config = dict(
    train_examples=39062,
    time_shift_ms=100,
    hop_length=160,
    win_length=512,
    targets=['consonant', 'vowel'],
    num_classes=[8, 6],
    weight_standardization=False,
    depths=[16],
    kernel_size=3,
    beta1=0.9,
    decay_fraction=0.2,
)
Rows from block 4, named by matrix and row number. Each number is 500 + 50 x the weight over its row's rms, rounded and kept within 0 to 999. All counts start at 0. Numbers have three digits each. After the name is the row's rms in percent of the matrix's.
# conv: width-3 conv, dilation 3 (model.blocks.4.conv.weight, 320x320x3), inputs 280-319, a 3 kernel for each
conv.72 105:562572529565497518549536553511487516487465558502529474493416432501546320473497523488580518551526532454422541440465451456540534589383445530474433542491532471459587479407492543547538390531444544521502489476490454503567446529518448506447481517561569505487531474496412487524430465472517470555488397458488456429531540559376444470544557514487475470522471441524472514
conv.73 104:573504534551502483502551491479519503451503619446549540556440517445574561518515476428486425478486548540569481487552441426466499510510427424508502509432558436409502420531427495571520506359471406549500524540481463537473423516526552503458524512485542553543590488490601495500464433400528501529513486487499584446492506518513434399467463446476477454520523554481489530
conv.74 102:609559615464554556592410500516475452502508407538518492532527541640437616426550521504548598534511540517521462589527464575494525534467444477466429469489496501533539431477473580569669469529438510573472550507448479431422502506485563563469565512488539444470535490552557472461402430448529520532536535497494520522513448432525430470491485554462494531485470458486503567
conv.75 097:540570526478484472495458599553520494475467520573487476508534470428406539536505463536496499450515512509465456499486416540576537511441476480492423448569493553513513474449435533479558475511462470451449464601512496468397540405368523486429553429534437490572514532578481537459472473409607540489579482549563540459475448429453454444524482532523470478470436492550498423
conv.76 104:546626597445464550484495518477530563438551500508511516497405503525462512477527561536436471532543562641423492532556489467589512472450461537484494451468461469468550536473470608540487522516479521453505482457534471468503499528433496558508388504520473504500551447500566527540383441437466468520566552487542380416469420531540425488460556553440483457487507474531574496
conv.77 095:562512493484459428492457455567502456406463547502404503462456390465453406484434442466513556519557452415423490519411485433470517488535494485472406479478465352534504542514435482448478467486522548450506418444459484530519497438424421514527432460455419455482524516452503456476513538533593466407461398438498416442539460534457415477490443474506426416434465455507471472
conv.78 101:566596526551507505494499559510542490466434476553501527603424459553425505570440469457416465543577526478488592528539522568491568568513495399399530498567508448429473373475471610524527521438433453538510520472535445506476482513518449549481496551457473496470428499489566559478394456439543438414488507508505403483468420474471539445565506470518514525524494495510543461
conv.79 102:563541559563456537464458510494534531556557451501553457530480510576430489574528469483545457546522545543496463509550410511565518430536477513424538542450492484445489477348417591606597439473477545496466571493492424513383523535416502442509534461448550550485559507520516630561455474454488521533478526489497501450483409417415476467537509629515533613503475480523573489
conv.80 105:572537473495511494522483475451497602436483608479489508505484556401466505550565475540492518572440585510518434549500521522455455516500456547428504508505548621672408476490538603476542535519565513407495482484531508499426445466452559489491513465567557464537561477488489564512511509492529470509597370445532571505487442419400604556370490427526466447484425414492369552
conv.81 096:444507536446485571609527482460517563585469359504471511539498517531512466506435499533400486443481493544487501508466493448541492530541555491443464542495453457491514453454541536576595487503429537468530446504586503536486526449481583455425518439460524503519511507527401497555508483489584553407522570565491450473431482560478414456543562589561484488516485493542460514
conv.82 101:462492518506500613488468522488585514556499511490494453539541504518501593520598459516520498631574479510494497568567516485486434479480496478460500473520477572565581470567560532604505599502452539483416501504468547553491416445409460418354508485457517483602510524524489486586492530476548602542388502479463552566467484503539470582482469440458436446396442462478500513
conv.83 105:483518491471425436549518463457477522513541473446480461470437522511531584519437530520579498602542577538448520453543498497570555627536487447519549448470461528476576392531544492466475463475468570550465565522404469531507367459455550510430420494570411509486539597536537544555467459489419516482469574490449559441511519510457495508526566460473648545409387458529503530
conv.84 098:522543525532457514461521547502433503511381538519542479497453552573545471507478486475531496419489419510494478491547453524500460446465468595489468515501443566544456450486488532396331564490475553474414531527414529491445534536495573445442561487459441516464429489451522551515567486479510455496518512394481520506560432462536490539448489455536505573566460467429464546
conv.85 104:518549485546422524511467492497436453386431468476533477493481547428547496517529399538405461457474501463472504456484422448543443618495453483427525474504510529546496479533480578485422460541497480496426464579549546502447538511450513413483439459508480514452518533481484506496555543513472424571480533522520457491486436529445433524518505566490565548582527479481548485
conv.86 104:427513538458516490538606486406589528448458419456517508453524565506490574428494485504554498620503617543466483508485465478518528557593569453519580533520507602567509509476484479552447555587476538514466543513572401564495403428415543415577572505422489503579565406536570482502533525539488491599558571433455463551459506524461533494526520554475443450399434402487483447
conv.87 101:497455503429464492486532498434594516538490515449493473469447469563639497470461417516523493660600488475456491532496483547544438476476516493425520540495495531476547519539524487540540501456479455560477511423508475570502415470480516557528434530510436541566486582514470454488499538549483477520575588400488528471394493589488466531524474521561512425392443417470541553
conv.88 108:425524505469479553497524495447528573550433499425524434470520608533414482471521466517522549631599538518445424505513540612452519591416490568582477442339525530573621528495500516521591448430435590438569540570559487592530379454475475566534507530513395540517505590508529498441529496505528436541467430554484508549550474529577493475500511448491468536410498456537471531
conv.89 102:426502509458517494500521576442480553501515510328468451518470484480454410467554514514620567658574526405432526471477528530482459521513456459505517608498524520562563530450536519526497483495552384425516459517500549411482379382440484517505519458539517394491511471544537448499472553472474529594455470473473566641486502502527419510444469494500517438440466524585453521
conv.90 097:434544478484561473480446433584448507585484535507511514555541520429572530536472552513565512451548482477512562429506614501454510501527514453469567474455495481569567586447462486481466526512553510532488491557421528509599486459506515509569434516610504522475467510536392480507586557586504507537518513532432555568499523523468505553541489503567426501502535503473489515
conv.91 095:460464533505528508489488470502453509492499527473538538470542500491402537500509565468478490472601510552571566467534576446485559417501540463569537475532538643531459402479541487505596495548590400445556466489570492474558462577565465511553530529511531540542474519556550538532514540587447519559505474580514598517470564501513611531499502559549592498504514603490485558
conv.92 100:414479463454543493476551526473468559502464489432556430497429659524528478509479576532520496587525617511607477463542505423536507496480528476544611523595479530555533576519557560466533497414491480445481461466424508500648413420485524433466522553456578531462569479513470550568526450512484492552449480447525574576468496473529530427480476527547537479397469389547532490
conv.93 101:492512572479503502544514449551544491514483537446511474510592561618540627502501504511580473568561604474429538455457466473389535524450532458452520462498563622533512595528476569549447420513494458556592515465532559510498444430468536508492434464497468432532572520505463438503535496481538530499452446522505563554508500442490475563498458588457486356433461382370487478
conv.94 101:423468458449498507450497455427483589568501526429460512515545480490488485468467513502619575574585538442436521475517509532407473517424449421507541530469447493538553540513556489514466528496454521531441415508530573495456394454438513491493482530584592423533449492495424540422469443450507430433418504479542560525525516462587529549469474424470364496428444466553517480
conv.95 101:534473499453551491416471514491499522582538492441387496491459597469522527545550438504474551684535532512436498384509579592509477522428600548473523524447486481525578518553573577522407535491525439588537527558511428458479433463424539467427546508502489507522516507494551489521484501513505570549465577537521521489465515438511536455470463538478502453426486470473593407
conv.96 100:512482548484435510525517527476555515497569526512482420509457429446496505506608421497468570566533645513488579461606470445545465440542477458454502398460489510485492562520574434566469538474516663408508532468521546458522427470537591458515535529559470538524606502539491560427533515472593597487487516514469438531509563471425638502467491458554573509454456333460488597
conv.97 096:493467494429497581517526539451456580515513465483534506523573461436471486403509465529540525647588518476482540479480502476429462513483416545564491537399423488575598406484520508450440474445495442643547468517401501479512393454386600474426453440542606560483436484532499615482481467504504518458501429484562536526504528484541440516500606527541553455414379508598509465
conv.98 100:527561531518528451540536531524522510580542446490515514556620574580583495482471449530546540591588551511435419526498481556513518420486564476485472514583490623520532482445547525470500539488461469437460595501517473535454396426448544539505421499508458453523485581509539528546516537451616576602484366496512522493515469499574589494454540474461546421439535475451581559
conv.99 102:425463506454484578545502475544504488489455481514517459540460471541482499472417446547540475580598549496481524501473445487538447517567542438573505399407458570539538512475551584489434535511511422371441527496515451532467439436434503554450460585497586538463518478428445407497522467506529463582436516432538539572565452500580464481424461464634532480321462412473517493
conv.100 100:432500548423523505547427470470489490549484491450467454537517592534494487449499541523608543568583530484515593506509524528498455505529401441545446626438501557539598540513499589558443469510499509483528506534496437454536453469477460510474434529505412598503497532559449535468490514533506463510598527475475558496484484527531451469453414509518500423419422470562540471
conv.101 090:510593550467529405557547516553596598482488412360509466566573502565566594427433519553559511293515518508532550424570484521439487522471483467499517431589515528455563447530565484422499522521558545487500493581554469464548423442482473472523443494442430547600457502540511500435485534511465509501471455488525627532535547512480570440440414471434364514551491560484471474
conv.102 105:455492490456575543519541486433449515506554575463447477545473508501414528567486557498515559635566533524554413441486449446531408563524516501521516426471607477585662501495553492511508461469522490514621413440480395455468475451425589519447467575579445590527448543552465544588580442474542471541502507574512469552535482499518638588469480534521556561435435468488454544
conv.103 094:533486479508533457503496521556501505383503541434522470429522591492470475450446461516494473454525490478504599408497436553475463466522534518469503537461516415532524467456467431401430521538527405509463485452529539520491368420409506482439478475426413504521476470424508492549486531542611465366460501540506488534555488560492452504495488471453486532497482496479482449
conv.104 099:496481490509540545522547522548524525314470466529479487520430477587555523549429478431523527488452479528456526538481522561396563462562489521458433568460581578452494432578544511441494568391589458478451516448521555397600526483475430468609512518507469476487512527515537492414478562553496475484553399439518516536562496501489517501472472467535414589538487537565476520
conv.105 099:453483509487519585496415499414504506499379461393534495475411454526591460521535384494502372450517515420466525438553472462528471557445449458516492528496532417583543465443499564390394442488475611389413458471472515504405433501435549432388489551528461403481484461454514489518474455561558468569504444428437511522491479513450466495617448446501433518586484361484464495
conv.106 101:420564569499469536547537541447460509580440546475512462450562505450502555395453437474568468560535637504453544555520497538505478505490483479481495484486492617547560534478497508440479563492450603489498476437486528540569400447448570516532611461565631420409543504626483452480535537490550498435519357411430549540540488478480392544391423455568583524460507414510386483
conv.107 105:476511537465496480543587457529480529602451481403480531504414498507567567529552488612467568597591559539516419475515518486572456434516506474477417550456525509593565485440524493452585494482548564412541511511531442485455382460438549562352474477466468500463532545602523479569464517489579471470544539487560548555445497575529496528459510441486537596477443397503488533
conv.108 099:436544487493460575501502431473448503561541492481477423539450596525510481412440531489517457581575508475484466560533529474511464543465436463566503460498463613574623383535499488516514559527432537511464509477472506521493457455460430535512469525422518530513527553476566572515493438511440452479573505490530539542461463468485430451443487433604425571357475475508495507
conv.109 100:490487513470580540485429447523464451472431424533471531477447498540495441497457390449508554583407500479535556524419473548502454431574457523547494497473573448590491510446429513623439511512462426552462550535555491525412547525489564557444486468453482433461549482438442525596502452457511501463475528475546500528306510522460526508504517448477529490419552498455579447
conv.110 104:592451341542468494494539509549435436426541574517558468561537564471452479582550412479482506509447375436516494501514385506517443453502481477510535577543470531590500531442446489495467524567516510544513557527512519569485531558465482576499482561579520465436489414403496512503550579572498498503532626585539533521512532502473520533523566555557563532559528476469404454
conv.111 103:435489481525524607512541463541521530518522447427461455474435491526511567604541451450582575599524522421527549446511478588462472505492501511577390436508458510538607529508534577561468496435483529519481543507492527484478451434468526501421529443464548460485605564547493525618479460453516576506484484522435504527489424627576561604547495537613410495380439487451473542
conv.112 102:463449509469491508518495464429432595423592475399522441502497525545474498484453428507467531556548560538480542476452525604471521584488550514478437404556551443587622493428529590552591511438524570521533522448500565426441432487485399492482523565538523405470558510510494478472490415498515559588467475492426520488463485465473568491515435488493476433497496462459499560
conv.113 098:462591515451460585554513466443490486499617505503506469466473507522430467472540554524543544618614566445508470525446495525517497516536624504488552634417464513525533422522509593487508428453492590510495443488476487402540414463449589491450558489499452503518540492517516515552566486519547535498525421514501571555490504361557574437479499459470530465579459427500451512
conv.114 100:526512490429444446481459460566539425362516523529494496439461580476442555491555564546509523525498456352599519504469536485535461513563607520519487539507527420557440522454458412541547492545477481504595534477592513560420510491455509516477440418450393539576505469510521539503493483489495490461378539502553507529448497513469464495520542544493519537450575513417519533
conv.115 098:506513515504509498498514463479536553494535475462437535501530537545491503444549511373496508497430443538447523458443540570446553476486457403463491390450494619446411480425493477501520542453562429550569485539558472459570468497554467489564492537476483553484466420492461468455506510518449489486489471570459495551506492555424487489469456410430488518484522548469451501
conv.116 095:560452556486513489547536498468511526505427480485482439442457539562511529486415462528556575588600515432459476492491541542526574586456570470474482544515506552609455492502545463548505517577460516457523496483473518512522425499433556480490426539482528475537434458544540475504502420516512447557421515522491561513493435523507418541521466669523405584445494448515460497
conv.117 101:535451496466463529518425436559558537484489493499467519507499425568532565530510493446557496493497475467508449516481503481533491455521537544530517518498514467524531529442569498500497528562479540515481586544513515541529555469453527477515471425437564522509567498564522454509527499551500560505531479409503578498459456523422516520532578474531491587488497541534473570
conv.118 102:452441467489483533482467448449523548588555480486441445629513386511589610603501473549577473613552594520481463548483573540508516614490524542535486481527516601592570482496531516542519488558535568547490548455472548551509439469495504456430526546533476524514471461493509447516476508472445533446471491536513499459534458398528460483400490423551456520412497486449489478
conv.119 099:472475506470398525525551523514581484449522525493511518434580527493481369491474538559532480625509588549493426544547474535480544480448495504511459418470588519568511558551533494542523487514536486546523440392516561476550449450453513476489489492484505512507497511568475455493471445593539539593520413529580570573410547531450517392421564517514541558441411506505555571
conv.120 103:527503532435509527454462467398534453427469443599505517461442503458460434522511518600497535492518506447448551515502451511489476477442442543565568567479572576564532518532635448445453554554537514462536476517610504551513640570561525613483401582529487541472457432475519553438450503542496515563574521495545513443379541474529583571453538457571538518466473480473542463
conv.121 102:504485454513537529488457501445383434414556425620568449592572492531450527569385471546566575535504495538533592548563499504533404507466491453566474518434531488564554450521526487403503500570613529442440440457531488558499649589523529557481465453476420512512488449560452534531537482514531571436526576549497463487536462405519415496469427429499491455495432452472385507
conv.122 105:504463576400538443414504501439558489505540464603540479499618511411466520431573438570508517533513512544505487545578492522513548493440568440512565560523508541507591509483514506420348481611571513427542507526465517495526628579553467518529445419529582416492465470447499575556526533437446458473494518519505552469472532486531518428500507483506488471508520477538489488
conv.123 098:538542478474497476466553509429486475462385571617554505552471365409427490448515502542537532484506491518438452492516503474513507522588505450530675543466555497545506474494431495477451504535522475389445465474494486473386539567423541478459436452551433372619492544456611525559453539469391408495488452502482534556434546458495479381557402461433526616437491560546521532
conv.124 097:514575514559534531511481524458486440497506441573510507504539495426555504432546460547522528584496431534561455505515493535588494524553463602416503516497484551499543494552542480407411522523555498581471509521576468587495655583566548586480499535595514536572545504515494461466501420457524505530532525600548412530439501477473535502409545544547516433482519540468423464